config = dict(
    model='autoregressive pixel model',
    dataset='rosettes with rotational symmetry',
    train_examples=195000,
    image_size=16,
    horizontal_flip=True,
    levels_per_channel=6,
    vocab_size=217,
    arch='transformer_decoder',
    width=256,
    layers=8,
    norm='layernorm',
    norm_position='post',
    hidden_act='gelu',
    mlp_ratio=4,
    head_dim=32,
    fused_qkv=True,
    bias='none',
    qk_norm=False,
    parallel_block=False,
    inner_norm=False,
    drop_path=0.15,
    positions='learned',
    tie_word_embeddings=True,
    init='torch_default',
    residual_init='none',
    optimizer='soap',
    beta2=0.99,
    learning_rate=0.0019,
    beta1=0.95,
    shampoo_beta=0.99,
    eps=1e-08,
    precondition_frequency=32,
    max_precond_dim=512,
    one_sided=False,
    adamw_lr_other_params=0.0012,
    max_steps=26400,
    batch_size=128,
    epochs=17.3,
    lr_schedule='cosine',
    final_lr_fraction=0.01,
    warmup_steps=520,
    weight_decay=0.3,
    adamw_weight_decay_other_params=0.01,
)
Rows from block 4, named by matrix and row number. Rows with one number belong to one neuron. Each number is 200 + 30 x the weight over its row's rms, rounded and kept within 0 to 999. All counts start at 0. After the name is the row's rms in percent of the matrix's.
# fc1: MLP up (model.blocks.4.mlp.fc1.weight, 1024x256), inputs 172-255
# fc2: MLP down (model.blocks.4.mlp.fc2.weight, 256x1024, transposed), outputs 172-255
fc1.363,103,153,209,207,193,174,218,191,216,185,214,196,159,182,189,172,227,186,162,158,202,164,206,115,218,192,162,190,137,189,194,170,218,179,177,203,221,154,153,203,130,220,187,186,174,207,132,236,154,165,225,159,198,145,223,187,249,186,268,136,155,262,216,236,201,134,248,212,206,201,213,211,203,217,182,163,196,194,194,187,246,201,227,187,211
fc1.364,083,156,215,236,220,231,183,247,182,187,221,255,206,180,185,137,150,180,138,187,198,171,217,200,180,222,170,167,192,250,196,134,146,197,224,204,167,171,214,174,192,183,210,194,201,261,207,209,187,212,222,189,192,241,250,191,203,194,155,215,165,194,249,225,197,234,235,191,192,157,233,210,211,158,238,212,234,213,193,174,192,237,180,199,178
fc1.365,080,206,210,181,126,207,213,146,175,212,239,190,140,216,164,158,231,220,224,238,175,208,172,197,191,191,246,202,187,194,185,197,170,215,247,219,177,182,229,192,173,205,200,233,221,253,232,146,152,174,197,179,224,195,188,195,212,203,191,206,178,197,165,195,192,214,132,186,229,262,182,219,176,184,205,186,236,167,252,177,242,220,165,240,153
fc1.366,095,172,189,234,181,179,234,211,198,248,190,252,149,223,198,253,186,176,233,202,210,194,190,154,217,169,187,179,167,202,192,187,179,205,177,194,248,207,179,188,213,168,227,217,199,210,293,231,214,136,183,166,195,233,225,190,184,198,221,186,198,183,107,165,157,218,147,223,198,227,155,234,196,215,173,217,229,182,184,211,185,205,211,183,226
fc1.367,124,175,200,207,177,176,154,196,162,193,194,196,176,190,207,116,223,157,185,200,235,148,169,108,190,223,156,184,166,177,202,232,210,202,209,202,227,198,189,208,221,169,190,170,256,201,145,203,191,169,216,182,162,177,238,192,201,229,228,216,210,213,210,165,164,151,234,236,194,173,180,178,231,220,231,200,149,210,168,223,271,123,241,188,122
fc1.368,098,203,197,208,219,231,214,229,203,240,213,161,242,191,226,193,199,205,195,156,150,266,178,206,183,199,249,207,193,217,164,168,229,185,211,236,235,185,193,224,224,198,189,256,235,204,186,183,207,214,236,199,168,250,144,165,184,192,234,176,175,178,222,194,253,133,179,181,186,230,194,196,218,219,184,193,227,161,217,170,208,288,150,201,210
fc1.369,093,183,174,199,222,209,201,225,232,227,164,211,215,202,165,189,244,239,216,172,202,161,191,195,180,182,245,144,240,184,196,162,214,203,228,157,230,166,249,190,151,206,156,195,253,204,168,251,188,150,204,181,174,164,210,211,155,168,247,196,223,157,156,242,209,203,191,178,268,197,212,235,152,192,227,207,226,193,211,199,210,219,209,191,188
fc1.370,087,189,152,185,239,242,212,226,249,209,249,205,218,188,154,273,165,251,169,202,179,189,186,262,239,171,162,195,174,212,135,214,196,174,202,227,179,239,197,206,233,158,251,240,185,195,201,174,206,234,180,246,209,227,151,220,241,182,212,158,203,197,224,243,214,188,184,185,174,243,245,174,187,125,248,161,225,181,244,166,159,232,147,208,180
fc1.371,091,208,200,244,209,223,178,175,249,208,233,235,224,152,174,234,210,169,158,184,189,225,187,209,239,187,171,202,197,183,199,151,201,202,224,193,206,189,207,194,261,209,226,167,234,222,214,206,175,154,197,180,176,194,188,236,237,191,218,175,247,233,103,214,169,197,234,183,225,236,195,185,203,239,225,228,306,237,221,232,204,198,189,210,200
fc1.372,100,217,214,198,188,178,201,198,217,238,190,213,253,175,206,185,121,111,227,198,206,198,197,222,262,186,177,178,216,171,230,183,268,261,183,227,199,212,211,182,173,179,182,265,160,222,149,221,229,227,208,204,229,223,184,205,209,233,191,183,236,186,147,239,183,197,228,290,176,260,226,176,181,177,202,172,214,174,218,154,173,211,215,201,175
fc1.373,111,198,206,237,173,206,211,188,187,191,224,179,173,190,211,224,176,205,219,210,217,197,221,147,217,150,167,167,194,216,176,221,178,195,173,175,188,200,164,185,152,149,206,244,231,188,186,230,119,198,186,172,144,208,171,242,217,203,225,188,171,217,162,231,246,204,205,240,205,213,226,186,198,199,202,231,209,154,243,225,221,184,208,183,223
fc1.374,102,186,200,204,202,242,247,158,195,188,199,197,126,166,205,162,185,204,200,195,140,239,216,165,199,188,209,236,218,203,183,169,169,204,216,157,269,196,218,163,179,199,162,188,177,216,232,174,202,192,159,210,205,187,192,251,181,178,143,216,149,175,156,227,249,240,219,149,166,192,203,157,136,204,224,186,193,174,233,162,219,251,202,204,182
fc1.375,092,208,200,193,166,195,213,163,205,223,184,128,175,231,165,211,184,197,187,184,179,184,198,259,163,188,171,258,249,184,207,173,148,200,212,235,236,192,245,205,216,169,213,202,219,179,237,198,187,184,183,259,272,270,238,207,187,245,239,176,126,156,126,205,169,105,211,224,230,205,192,209,196,215,193,216,202,224,197,182,211,211,238,211,205
fc1.376,106,228,167,206,195,197,237,174,197,167,206,207,198,177,215,246,157,213,201,187,178,254,156,183,199,208,204,195,229,152,173,203,189,226,181,208,198,181,217,163,228,160,193,233,175,235,158,184,204,231,220,175,204,213,208,231,219,187,168,181,209,185,185,254,231,195,216,131,191,229,173,220,220,197,160,227,234,206,204,185,86,220,211,235,188
fc1.377,098,200,223,159,196,191,198,197,208,190,200,167,224,177,206,211,147,213,204,204,213,225,173,275,202,179,203,196,274,161,230,148,246,135,218,163,205,217,164,200,195,153,193,214,227,178,148,230,173,189,200,227,214,226,167,195,216,212,175,160,221,185,191,201,164,190,237,223,171,184,164,220,145,182,184,180,207,206,151,174,164,163,171,253,264
fc1.378,095,195,204,176,188,131,201,187,214,235,160,213,225,221,139,232,192,244,204,185,220,164,122,232,206,156,169,209,220,199,143,157,232,207,189,169,209,231,237,186,218,182,157,246,234,164,211,148,187,227,168,142,147,202,140,207,175,167,184,218,163,192,182,198,152,184,209,174,160,264,198,186,255,198,160,177,199,187,206,205,157,179,186,162,200
fc1.379,117,163,249,257,224,266,190,204,171,172,238,214,204,193,226,243,219,251,189,188,255,205,183,214,196,213,248,221,199,207,227,240,216,212,190,207,189,185,212,177,199,196,218,200,154,195,180,219,232,169,185,152,185,174,210,246,212,157,170,165,212,215,154,206,218,237,170,220,199,246,210,248,272,162,187,201,172,166,239,218,225,192,194,181,184
fc1.380,104,182,247,212,229,176,222,216,169,217,216,200,173,182,194,235,171,213,237,143,223,217,184,243,157,158,207,209,188,168,176,184,259,212,220,230,234,142,216,226,159,202,185,126,214,222,187,165,231,162,222,211,225,254,198,210,225,229,159,165,222,185,184,164,232,202,218,181,186,136,210,221,211,205,210,156,194,181,199,211,199,182,194,185,237
fc1.381,095,197,197,181,139,189,230,135,208,206,208,173,212,220,173,187,184,170,189,212,252,180,195,215,151,199,207,183,213,235,199,160,172,149,243,197,266,195,189,218,219,228,211,163,176,193,159,211,240,236,235,208,222,179,127,164,228,212,190,230,224,184,182,230,215,172,206,147,188,215,211,155,233,218,235,217,200,169,228,175,161,219,171,223,169
fc1.382,104,222,177,239,226,188,174,226,143,210,236,169,214,228,189,236,208,217,153,204,189,159,200,239,160,208,207,201,208,217,221,163,186,174,241,237,165,198,174,241,248,175,139,176,212,170,164,209,141,177,183,189,239,196,218,194,190,153,168,222,201,243,161,226,185,205,166,210,176,244,188,210,195,189,166,199,217,228,157,272,195,185,225,164,176
fc1.383,110,188,168,198,227,197,164,166,231,220,165,220,214,179,204,194,279,172,200,156,176,201,183,213,152,240,222,210,200,255,187,223,211,205,248,212,201,161,202,213,212,215,189,186,247,208,269,240,212,145,172,177,249,222,164,195,172,181,195,211,218,156,242,247,178,220,103,177,235,247,213,183,189,197,196,206,226,176,188,179,164,214,221,164,202
fc1.384,098,272,189,225,151,202,203,193,200,156,180,188,212,218,156,241,137,180,267,201,206,201,192,160,240,196,199,240,206,202,237,169,231,162,229,166,200,251,214,202,162,218,202,188,211,196,216,213,180,197,198,196,182,223,209,211,189,219,221,236,169,206,211,144,203,233,228,194,197,200,247,180,185,191,220,167,150,268,183,198,207,184,229,190,188
fc1.385,107,145,179,182,205,222,215,224,201,227,184,232,207,194,167,162,197,214,202,211,187,232,186,206,155,185,213,230,204,180,173,290,201,263,223,183,211,169,183,226,190,179,218,220,188,189,203,200,193,143,228,223,219,196,242,220,204,186,218,188,177,178,156,197,219,208,207,213,196,231,134,218,190,245,156,156,181,226,221,160,176,171,203,179,148
fc1.386,096,208,143,210,198,235,190,169,208,188,210,213,166,232,150,201,182,172,170,141,209,136,173,218,149,186,180,217,200,192,233,243,147,164,212,163,172,233,183,238,158,220,144,159,161,215,250,215,205,221,239,176,216,204,175,183,210,240,171,162,165,150,229,194,193,159,194,217,194,188,169,172,201,221,277,231,204,115,195,163,178,206,204,197,165
fc1.387,106,174,202,260,151,196,214,159,187,214,250,199,222,196,199,131,152,187,196,203,233,139,215,230,210,186,260,263,216,182,199,186,234,176,197,249,231,245,221,214,212,206,224,220,215,193,185,206,204,147,182,159,215,217,203,191,221,213,184,188,212,169,218,228,215,156,172,167,180,230,179,125,195,241,171,262,198,246,164,182,206,172,210,179,210
fc1.388,089,141,220,232,205,206,246,212,167,228,219,181,198,177,234,219,163,162,206,198,233,213,188,195,255,205,131,207,188,174,175,192,199,157,189,172,158,197,194,198,199,130,220,200,226,202,164,198,196,199,232,185,262,170,202,205,202,246,221,243,200,146,171,199,204,185,201,178,180,202,218,194,240,163,240,231,228,200,170,190,264,243,237,201,207
fc1.389,106,170,153,226,178,130,206,169,224,179,212,180,217,224,178,267,184,184,153,166,231,217,211,177,90,191,184,201,191,168,213,223,209,210,243,221,186,163,197,204,207,187,211,164,191,105,220,206,204,208,169,257,232,162,215,181,226,241,163,140,212,246,232,191,226,194,184,211,232,223,280,171,167,217,220,222,213,151,135,134,252,249,238,262,140
fc1.390,097,171,169,207,215,165,156,192,242,205,206,216,206,179,171,160,227,202,165,224,187,214,212,173,230,224,208,201,204,198,253,195,184,250,186,194,165,213,155,194,217,203,227,179,159,197,245,222,193,202,208,199,235,211,200,261,169,227,203,143,199,188,191,183,217,241,186,256,167,161,184,256,252,252,258,186,177,224,216,212,178,178,166,220,171
fc1.391,091,226,251,167,205,228,194,225,190,199,219,215,169,164,234,248,200,116,219,165,200,202,176,222,196,221,215,226,204,189,185,223,203,221,172,240,170,169,212,202,207,219,149,195,177,213,182,189,178,194,247,218,192,204,169,223,198,212,174,159,199,228,221,240,208,189,237,227,208,301,166,228,194,192,181,175,231,162,130,206,161,208,204,237,192
fc1.392,090,223,223,177,199,153,168,229,182,195,157,180,250,209,194,191,190,148,192,215,247,148,174,166,165,175,163,204,201,177,158,171,210,239,203,193,247,196,198,251,215,147,201,174,129,222,255,244,209,175,220,204,242,217,206,218,223,204,230,137,175,148,187,207,189,214,209,173,208,223,254,176,213,163,197,231,146,151,155,185,174,198,166,177,166
fc1.393,066,197,228,217,182,214,192,205,193,156,221,205,230,253,158,193,122,188,211,169,180,245,160,200,225,184,197,128,199,219,205,224,175,194,225,179,276,157,187,202,203,208,233,249,227,234,158,204,206,194,198,200,206,198,230,161,185,189,163,113,162,158,185,139,163,127,194,200,206,182,177,190,175,182,232,196,163,204,188,174,213,220,215,205,214
fc1.394,095,212,241,191,201,210,219,184,193,227,211,208,211,206,212,163,125,126,258,210,200,209,226,173,227,186,200,214,174,173,219,176,206,265,235,242,162,204,200,188,183,194,179,228,174,183,216,195,246,216,190,207,208,235,194,223,170,180,142,221,191,205,147,214,225,213,210,253,145,211,215,213,198,184,193,254,156,201,237,208,147,200,182,188,193
fc1.395,127,190,138,238,166,180,175,206,204,187,234,207,241,190,166,208,146,225,219,187,133,216,220,275,205,161,245,132,197,165,180,185,186,218,181,195,145,184,238,183,199,179,213,183,174,171,220,179,169,179,242,221,213,215,195,230,115,197,138,208,272,176,183,210,220,206,178,215,161,189,145,167,171,200,227,185,193,159,173,217,115,180,175,191,210
fc1.396,099,200,187,218,204,166,198,133,241,184,241,226,170,151,221,152,213,167,230,186,199,183,201,178,179,160,215,128,146,248,181,191,204,169,218,144,229,241,178,221,173,245,189,158,145,192,182,207,159,214,202,187,179,198,146,228,204,199,221,192,168,190,175,211,218,143,194,195,256,223,187,180,160,203,190,169,210,281,225,171,173,252,177,197,182
fc1.397,113,173,185,188,197,165,175,153,183,155,183,202,169,166,224,189,141,229,160,158,167,164,154,186,154,233,215,233,209,158,199,199,182,193,183,168,193,187,195,226,183,230,197,183,156,221,211,232,185,149,260,208,176,174,221,125,257,223,209,205,169,186,225,188,207,137,207,178,215,172,193,180,216,189,183,199,171,152,189,244,186,228,140,232,238
fc1.398,108,261,207,220,177,214,220,166,203,231,246,179,190,184,185,165,223,208,167,197,210,225,232,201,194,195,180,168,247,193,167,189,193,206,212,194,207,199,229,185,200,243,201,168,198,195,217,213,180,232,161,159,200,200,266,150,219,218,221,298,177,208,194,191,185,175,277,200,219,276,212,225,181,227,188,264,176,234,171,175,234,229,194,208,216
fc1.399,108,167,217,202,165,224,205,194,188,157,169,194,150,219,194,184,216,253,208,228,201,195,185,171,167,200,180,161,162,204,196,176,215,171,168,242,175,196,218,196,190,218,210,203,180,219,189,214,132,166,208,211,182,200,232,242,187,192,148,194,184,173,152,145,206,215,262,197,157,166,115,193,111,178,233,206,220,214,224,186,179,183,210,198,152
fc1.400,105,188,160,226,225,222,178,188,126,189,213,193,273,195,201,199,152,202,217,149,198,160,168,210,166,196,208,223,163,145,190,184,158,190,156,231,239,258,193,236,232,166,244,199,233,194,192,185,232,180,138,194,189,208,196,208,199,188,241,202,159,232,204,228,185,196,264,264,206,220,188,177,224,210,171,167,250,178,139,210,116,192,171,193,175
fc1.401,088,171,238,157,151,260,177,240,181,162,148,241,169,242,155,163,138,231,205,212,183,196,200,176,180,187,159,147,228,250,145,176,151,250,240,162,214,204,206,178,218,168,162,189,225,194,168,219,192,208,244,184,202,266,200,180,220,180,152,214,209,243,185,185,166,193,211,113,205,210,185,202,162,206,214,184,153,208,283,197,263,173,222,198,196
fc2.363,099,168,194,192,158,214,202,240,174,223,181,153,268,156,186,164,251,246,250,177,190,185,168,217,142,237,179,193,197,189,214,173,263,191,197,188,205,210,181,198,233,233,187,182,231,213,193,198,204,169,185,202,214,216,198,181,192,286,224,177,224,216,229,182,191,203,177,201,249,171,216,182,239,214,201,201,220,225,169,205,250,178,203,204,213
fc2.364,086,176,208,164,205,214,158,239,202,212,196,168,146,135,180,240,209,216,147,199,236,129,218,159,200,177,183,206,237,153,193,201,221,249,272,222,241,221,178,177,202,172,198,207,210,201,176,206,208,183,194,205,208,169,196,204,189,235,165,237,235,238,188,191,244,174,179,241,204,216,190,187,190,195,191,158,253,195,238,237,192,175,201,184,202
fc2.365,087,247,164,221,227,239,179,213,230,184,191,214,171,192,202,240,171,183,156,148,228,158,208,131,223,210,223,206,196,148,200,228,263,213,174,202,205,256,218,180,201,195,186,183,229,186,183,260,248,211,202,208,207,214,162,202,220,244,200,210,255,160,217,128,212,210,239,220,201,227,195,204,216,218,216,231,176,230,147,213,180,171,202,164,223
fc2.366,100,200,241,188,236,222,145,201,166,150,202,197,251,208,207,136,229,195,160,202,197,227,192,197,175,222,234,216,238,234,220,253,183,182,195,202,157,189,212,233,175,209,203,176,226,180,115,185,178,280,235,210,226,186,156,193,238,198,172,206,229,225,263,234,248,187,198,202,230,154,229,144,220,214,256,196,185,209,195,208,205,220,220,216,176
fc2.367,111,145,215,213,194,204,208,223,249,248,260,250,194,193,227,229,187,192,244,179,222,208,222,173,168,232,246,242,163,218,213,222,226,216,234,201,230,236,202,203,226,202,240,204,217,171,231,162,192,138,185,140,222,199,219,136,243,213,164,167,153,166,226,171,217,180,195,196,190,159,152,210,232,232,261,192,188,251,202,139,236,175,234,206,200
fc2.368,092,178,171,176,182,188,152,197,183,159,206,206,173,153,216,216,205,161,232,262,215,170,235,238,200,203,158,203,213,189,248,224,133,209,179,172,172,208,210,263,206,145,216,181,219,167,180,177,220,180,157,224,230,198,215,209,192,204,154,206,254,202,194,199,179,269,226,205,213,172,188,233,224,201,188,187,196,187,192,208,224,135,204,196,181
fc2.369,093,175,187,182,227,194,193,182,179,166,198,215,206,163,232,243,190,155,241,216,193,190,177,214,198,239,135,153,203,159,204,208,215,212,205,189,243,169,172,215,234,171,209,188,232,197,178,170,230,277,177,195,221,201,175,221,217,222,171,222,239,204,214,217,171,199,272,188,203,195,140,159,252,224,218,204,163,164,207,190,234,223,153,182,135
fc2.370,106,163,216,247,250,183,199,232,207,216,260,243,189,204,271,190,230,196,168,180,216,195,237,251,230,244,224,194,200,202,259,187,169,192,199,171,174,243,168,241,220,187,180,199,243,219,175,174,192,197,193,192,160,200,236,152,183,186,215,140,171,193,239,147,133,215,175,196,240,229,150,178,162,200,169,183,187,190,168,199,238,201,191,217,171
fc2.371,098,212,234,172,200,230,183,183,196,165,161,160,210,215,167,193,214,202,259,196,223,166,208,224,245,213,187,149,172,163,232,254,187,224,181,227,227,194,162,229,170,151,170,248,240,231,195,256,252,210,169,257,173,201,219,196,156,268,190,192,185,221,223,231,196,234,205,194,156,162,210,191,176,186,156,174,134,185,175,159,169,204,225,230,179
fc2.372,121,172,195,216,252,229,200,194,198,185,214,164,151,224,200,197,266,293,235,212,201,174,213,170,151,212,212,220,191,233,194,201,127,154,220,165,208,197,183,186,202,252,174,172,245,185,272,197,160,168,188,174,216,171,187,234,197,206,246,207,198,194,230,211,230,176,220,144,240,194,214,242,199,205,213,259,210,255,173,232,215,204,201,210,225
fc2.373,108,230,168,164,174,174,239,192,189,207,217,192,207,183,229,245,223,198,185,228,250,194,203,146,197,214,259,224,190,238,236,152,192,176,201,200,232,237,234,202,213,224,218,162,165,209,270,182,252,256,227,238,252,199,189,224,195,257,134,216,159,230,159,172,220,178,220,194,179,201,179,182,214,215,230,164,164,252,198,123,190,232,258,198,155
fc2.374,092,186,212,207,240,203,213,248,201,214,179,212,199,152,210,206,215,214,191,174,174,190,227,204,178,203,159,166,218,192,214,148,149,207,220,209,184,180,185,124,181,255,208,172,251,200,193,149,146,249,189,154,232,188,203,190,205,195,208,198,170,177,200,118,133,195,195,172,197,203,180,208,190,225,185,169,237,208,184,245,208,188,215,205,217
fc2.375,088,178,230,185,210,189,217,232,175,216,225,189,204,189,228,206,204,230,208,169,165,235,203,146,196,240,180,148,149,263,165,131,204,185,194,189,172,196,171,213,230,209,174,216,222,137,142,180,217,198,215,190,173,155,189,217,165,210,172,229,251,174,270,198,231,226,204,127,202,186,198,194,219,161,190,239,202,232,229,193,185,122,201,182,217
fc2.376,102,192,217,201,149,177,213,211,247,205,209,170,221,215,151,134,239,178,195,226,248,189,224,139,186,183,213,194,209,229,235,217,249,184,209,170,214,230,166,253,201,219,205,202,201,204,271,205,149,212,218,216,197,176,185,198,197,209,195,218,220,223,212,156,198,218,197,256,149,168,210,156,220,255,244,165,207,175,174,179,208,184,191,188,190
fc2.377,094,224,215,187,200,205,171,214,168,204,185,168,187,228,203,206,192,146,189,234,218,180,260,194,223,207,182,169,197,179,169,168,185,197,189,191,224,181,186,210,193,214,272,215,166,194,149,198,181,227,227,230,230,199,212,126,191,181,260,214,165,211,174,246,179,255,232,142,220,197,215,190,257,222,204,160,186,163,181,152,165,265,216,231,202
fc2.378,109,196,213,197,224,223,166,224,179,247,132,263,195,173,191,183,206,174,198,187,226,149,193,165,211,234,220,162,255,208,222,208,177,226,171,181,186,206,216,224,183,185,227,211,168,242,186,202,189,211,204,244,157,237,210,207,189,180,203,171,175,186,203,181,180,153,191,202,179,275,165,216,153,169,206,241,185,169,227,217,202,191,210,203,211
fc2.379,093,181,278,192,227,204,209,207,205,207,242,240,175,238,204,170,184,273,188,169,228,214,215,247,159,215,213,158,152,211,241,146,181,217,220,215,193,182,179,185,151,224,182,180,170,145,208,224,189,235,173,160,198,194,196,211,239,207,172,241,234,197,184,234,192,276,203,184,215,169,217,214,194,193,220,218,151,203,167,164,219,198,232,162,218
fc2.380,100,171,291,202,190,179,173,198,176,201,179,164,171,201,226,213,180,179,203,226,196,189,250,183,239,241,211,210,193,215,187,194,135,205,144,186,214,253,200,209,171,157,230,239,212,180,224,196,213,196,147,209,222,192,160,242,173,239,192,225,144,173,206,244,167,228,170,193,223,257,159,218,216,187,235,222,211,188,192,183,213,205,234,250,179
fc2.381,097,183,179,199,239,163,156,277,226,210,187,221,196,182,210,240,238,219,243,188,175,198,164,191,268,212,162,196,207,168,181,229,211,278,169,211,146,195,202,208,181,205,200,221,178,223,251,174,176,181,171,217,196,256,222,224,172,171,225,197,163,189,260,181,180,238,218,218,189,194,198,229,194,127,189,176,212,248,173,182,206,189,250,191,207
fc2.382,099,204,225,219,150,190,218,254,168,170,153,213,209,209,221,130,162,194,236,212,208,228,190,160,233,232,181,195,172,170,197,238,232,186,184,194,190,200,176,203,174,236,226,235,201,156,228,173,193,202,187,172,211,225,180,156,186,231,212,175,145,255,170,201,158,235,201,260,228,196,185,226,206,249,212,182,171,180,172,195,207,203,191,216,192
fc2.383,092,211,262,201,223,197,202,209,223,252,178,200,218,206,197,181,158,208,150,297,184,137,181,221,199,204,232,196,228,204,241,136,210,205,217,164,201,158,231,186,184,233,179,263,221,178,173,182,191,249,176,178,204,169,192,215,191,207,137,240,214,202,205,188,184,215,199,245,172,141,189,170,197,228,214,182,182,161,234,169,236,151,197,203,235
fc2.384,105,154,220,211,186,206,225,216,200,250,232,198,189,215,226,175,210,218,141,224,164,172,229,216,184,178,217,138,206,239,213,243,159,156,182,213,209,129,188,230,226,200,192,178,167,191,215,211,233,185,198,186,221,178,208,184,200,223,172,186,218,183,215,213,240,170,203,208,235,232,149,258,207,165,185,242,230,165,176,208,197,195,182,150,185
fc2.385,101,203,210,197,217,174,195,245,177,184,213,207,150,189,222,175,219,228,192,183,219,179,198,244,246,189,162,193,210,198,229,132,190,185,149,206,184,212,224,225,183,179,233,183,216,248,139,144,169,210,147,186,218,236,224,227,222,281,182,196,232,222,244,242,184,170,141,249,244,187,243,217,193,197,224,202,227,197,157,211,250,234,169,192,199
fc2.386,095,188,244,191,185,149,223,246,198,233,223,190,194,151,199,210,195,235,223,248,173,235,224,224,234,223,243,165,169,229,135,171,205,247,183,219,211,182,234,102,233,144,238,219,254,209,165,171,170,192,147,197,190,215,248,203,190,172,216,233,220,264,177,183,223,243,190,175,202,168,209,219,151,189,151,174,181,253,190,242,277,173,178,187,246
fc2.387,118,204,179,167,275,244,179,224,207,190,149,208,180,217,186,283,241,206,214,210,155,260,169,221,207,145,178,177,211,212,217,188,190,213,165,153,166,121,214,178,205,171,159,235,181,220,201,182,210,226,207,233,215,185,224,200,220,172,201,188,133,219,200,186,237,234,271,179,221,168,219,254,182,182,178,196,192,174,187,211,120,231,179,219,216
fc2.388,089,180,268,197,185,170,150,217,212,215,203,260,168,242,204,224,171,218,193,231,215,203,225,171,172,237,227,192,203,251,178,209,214,238,243,236,158,238,176,231,191,215,179,196,202,179,196,154,167,184,188,222,170,208,206,184,201,253,137,188,175,226,282,157,198,229,208,224,189,223,162,168,111,181,213,230,156,193,199,250,182,139,188,207,188
fc2.389,107,202,230,181,174,243,167,288,151,215,247,214,208,167,251,169,232,233,240,226,183,195,201,211,256,219,186,178,186,251,160,216,200,126,197,217,172,203,232,178,223,203,192,210,211,245,167,118,274,155,175,183,198,220,172,225,154,183,207,222,199,180,177,210,207,197,198,206,196,185,139,188,235,190,210,161,168,223,228,215,195,149,192,139,264
fc2.390,105,197,175,215,175,237,250,209,163,181,190,175,194,193,240,237,170,208,240,172,206,168,169,218,186,214,196,181,159,190,150,204,224,173,199,187,244,155,226,199,185,163,176,198,206,207,195,220,204,223,153,187,159,180,190,187,212,188,222,270,224,178,196,204,220,143,231,139,219,235,224,150,182,220,173,171,222,167,196,179,202,227,213,192,261
fc2.391,095,151,202,238,204,171,223,185,197,189,189,203,263,232,190,180,178,203,181,251,233,167,235,190,194,202,213,191,237,242,229,147,192,184,177,182,183,210,229,102,196,173,214,222,210,129,265,223,231,190,152,184,252,144,164,245,256,192,205,252,221,171,211,190,192,225,143,204,174,144,207,157,204,224,248,201,176,222,218,175,176,124,205,238,192
fc2.392,099,177,183,208,197,174,240,199,220,197,177,226,186,210,211,201,160,285,207,184,164,216,189,235,205,196,236,174,155,275,196,230,209,201,168,200,233,169,176,236,176,231,187,220,207,202,184,200,193,219,166,230,188,192,173,172,113,192,201,218,227,236,206,216,171,225,163,221,196,188,201,219,181,188,216,206,127,225,218,171,179,192,246,197,209
fc2.393,072,205,189,188,262,245,161,203,180,192,194,190,245,175,180,203,226,253,216,123,226,178,243,149,195,178,164,263,149,194,177,204,183,204,197,225,203,220,183,229,234,238,183,217,181,214,215,222,169,190,182,194,213,167,153,215,174,202,203,182,219,144,242,219,225,192,252,208,172,162,191,249,192,173,210,219,228,224,210,212,158,140,243,195,191
fc2.394,105,201,200,190,181,225,208,235,211,154,163,149,159,198,205,213,241,258,169,211,193,176,210,215,141,150,188,172,238,217,157,213,204,175,146,168,243,175,204,170,230,219,187,161,266,209,235,166,163,160,162,154,180,188,199,240,240,218,205,202,208,156,217,166,248,216,227,189,205,228,162,166,208,194,211,183,255,181,158,203,231,187,215,246,217
fc2.395,125,187,249,248,141,166,200,174,245,235,211,213,194,191,217,176,217,186,223,168,187,247,173,161,174,218,173,181,152,236,181,177,232,235,214,223,257,173,251,239,246,219,225,189,222,192,196,149,207,159,199,119,189,198,212,168,145,219,183,194,196,187,245,192,203,212,202,189,251,180,190,192,214,267,290,199,201,232,200,208,174,150,192,225,178
fc2.396,103,197,176,187,166,213,190,260,165,159,159,162,235,243,173,231,215,178,207,202,215,179,183,256,221,226,193,243,258,127,221,239,195,192,168,234,195,170,200,183,207,135,229,181,227,223,191,170,155,198,148,189,183,187,262,150,178,224,151,168,198,235,230,209,220,229,207,176,148,169,217,203,207,186,207,215,161,101,176,214,217,191,196,197,174
fc2.397,113,228,271,219,260,190,188,229,195,223,191,206,157,205,176,177,162,187,218,208,187,178,215,214,237,244,247,205,249,216,150,132,184,195,200,261,185,222,142,230,152,188,176,194,161,227,195,222,158,254,221,260,235,239,233,198,214,208,224,214,273,226,193,184,213,213,191,167,153,174,182,217,216,191,226,139,176,221,241,201,175,221,180,225,167
fc2.398,122,129,218,165,200,189,175,197,206,150,174,227,201,208,224,214,212,209,243,207,188,144,169,178,187,171,234,207,132,238,243,197,224,171,184,231,184,183,165,178,214,192,193,223,197,181,185,187,188,136,233,222,204,151,157,236,258,169,201,106,216,192,193,182,203,189,174,167,210,131,201,178,201,172,218,160,210,218,204,215,184,167,191,188,188
fc2.399,095,225,167,125,217,207,190,206,196,229,256,233,192,167,172,200,153,121,195,200,245,261,199,231,232,229,245,214,232,214,211,201,219,159,188,198,203,186,212,238,224,176,228,189,186,214,253,136,232,264,199,180,237,206,170,161,173,245,249,173,166,204,220,247,186,160,152,146,207,212,261,199,206,190,173,212,199,201,196,194,211,220,187,160,227
fc2.400,091,177,146,188,195,150,132,154,174,209,166,230,231,197,244,269,139,173,221,192,256,155,214,236,171,245,226,190,213,248,234,205,210,221,174,208,180,238,183,226,198,228,232,160,177,137,239,190,203,231,150,230,189,170,167,196,205,182,198,191,237,205,224,222,168,222,216,186,251,175,212,165,178,182,224,213,232,170,118,191,156,181,225,219,224
fc2.401,088,249,202,220,237,151,196,174,196,186,227,184,183,143,210,216,197,208,205,174,196,218,220,202,228,166,240,212,187,168,213,189,197,145,146,207,244,244,184,193,203,240,210,170,203,210,281,208,174,188,192,159,189,133,220,210,190,205,213,175,196,129,194,220,184,150,252,227,215,193,220,199,226,183,141,196,241,211,143,192,156,242,199,183,147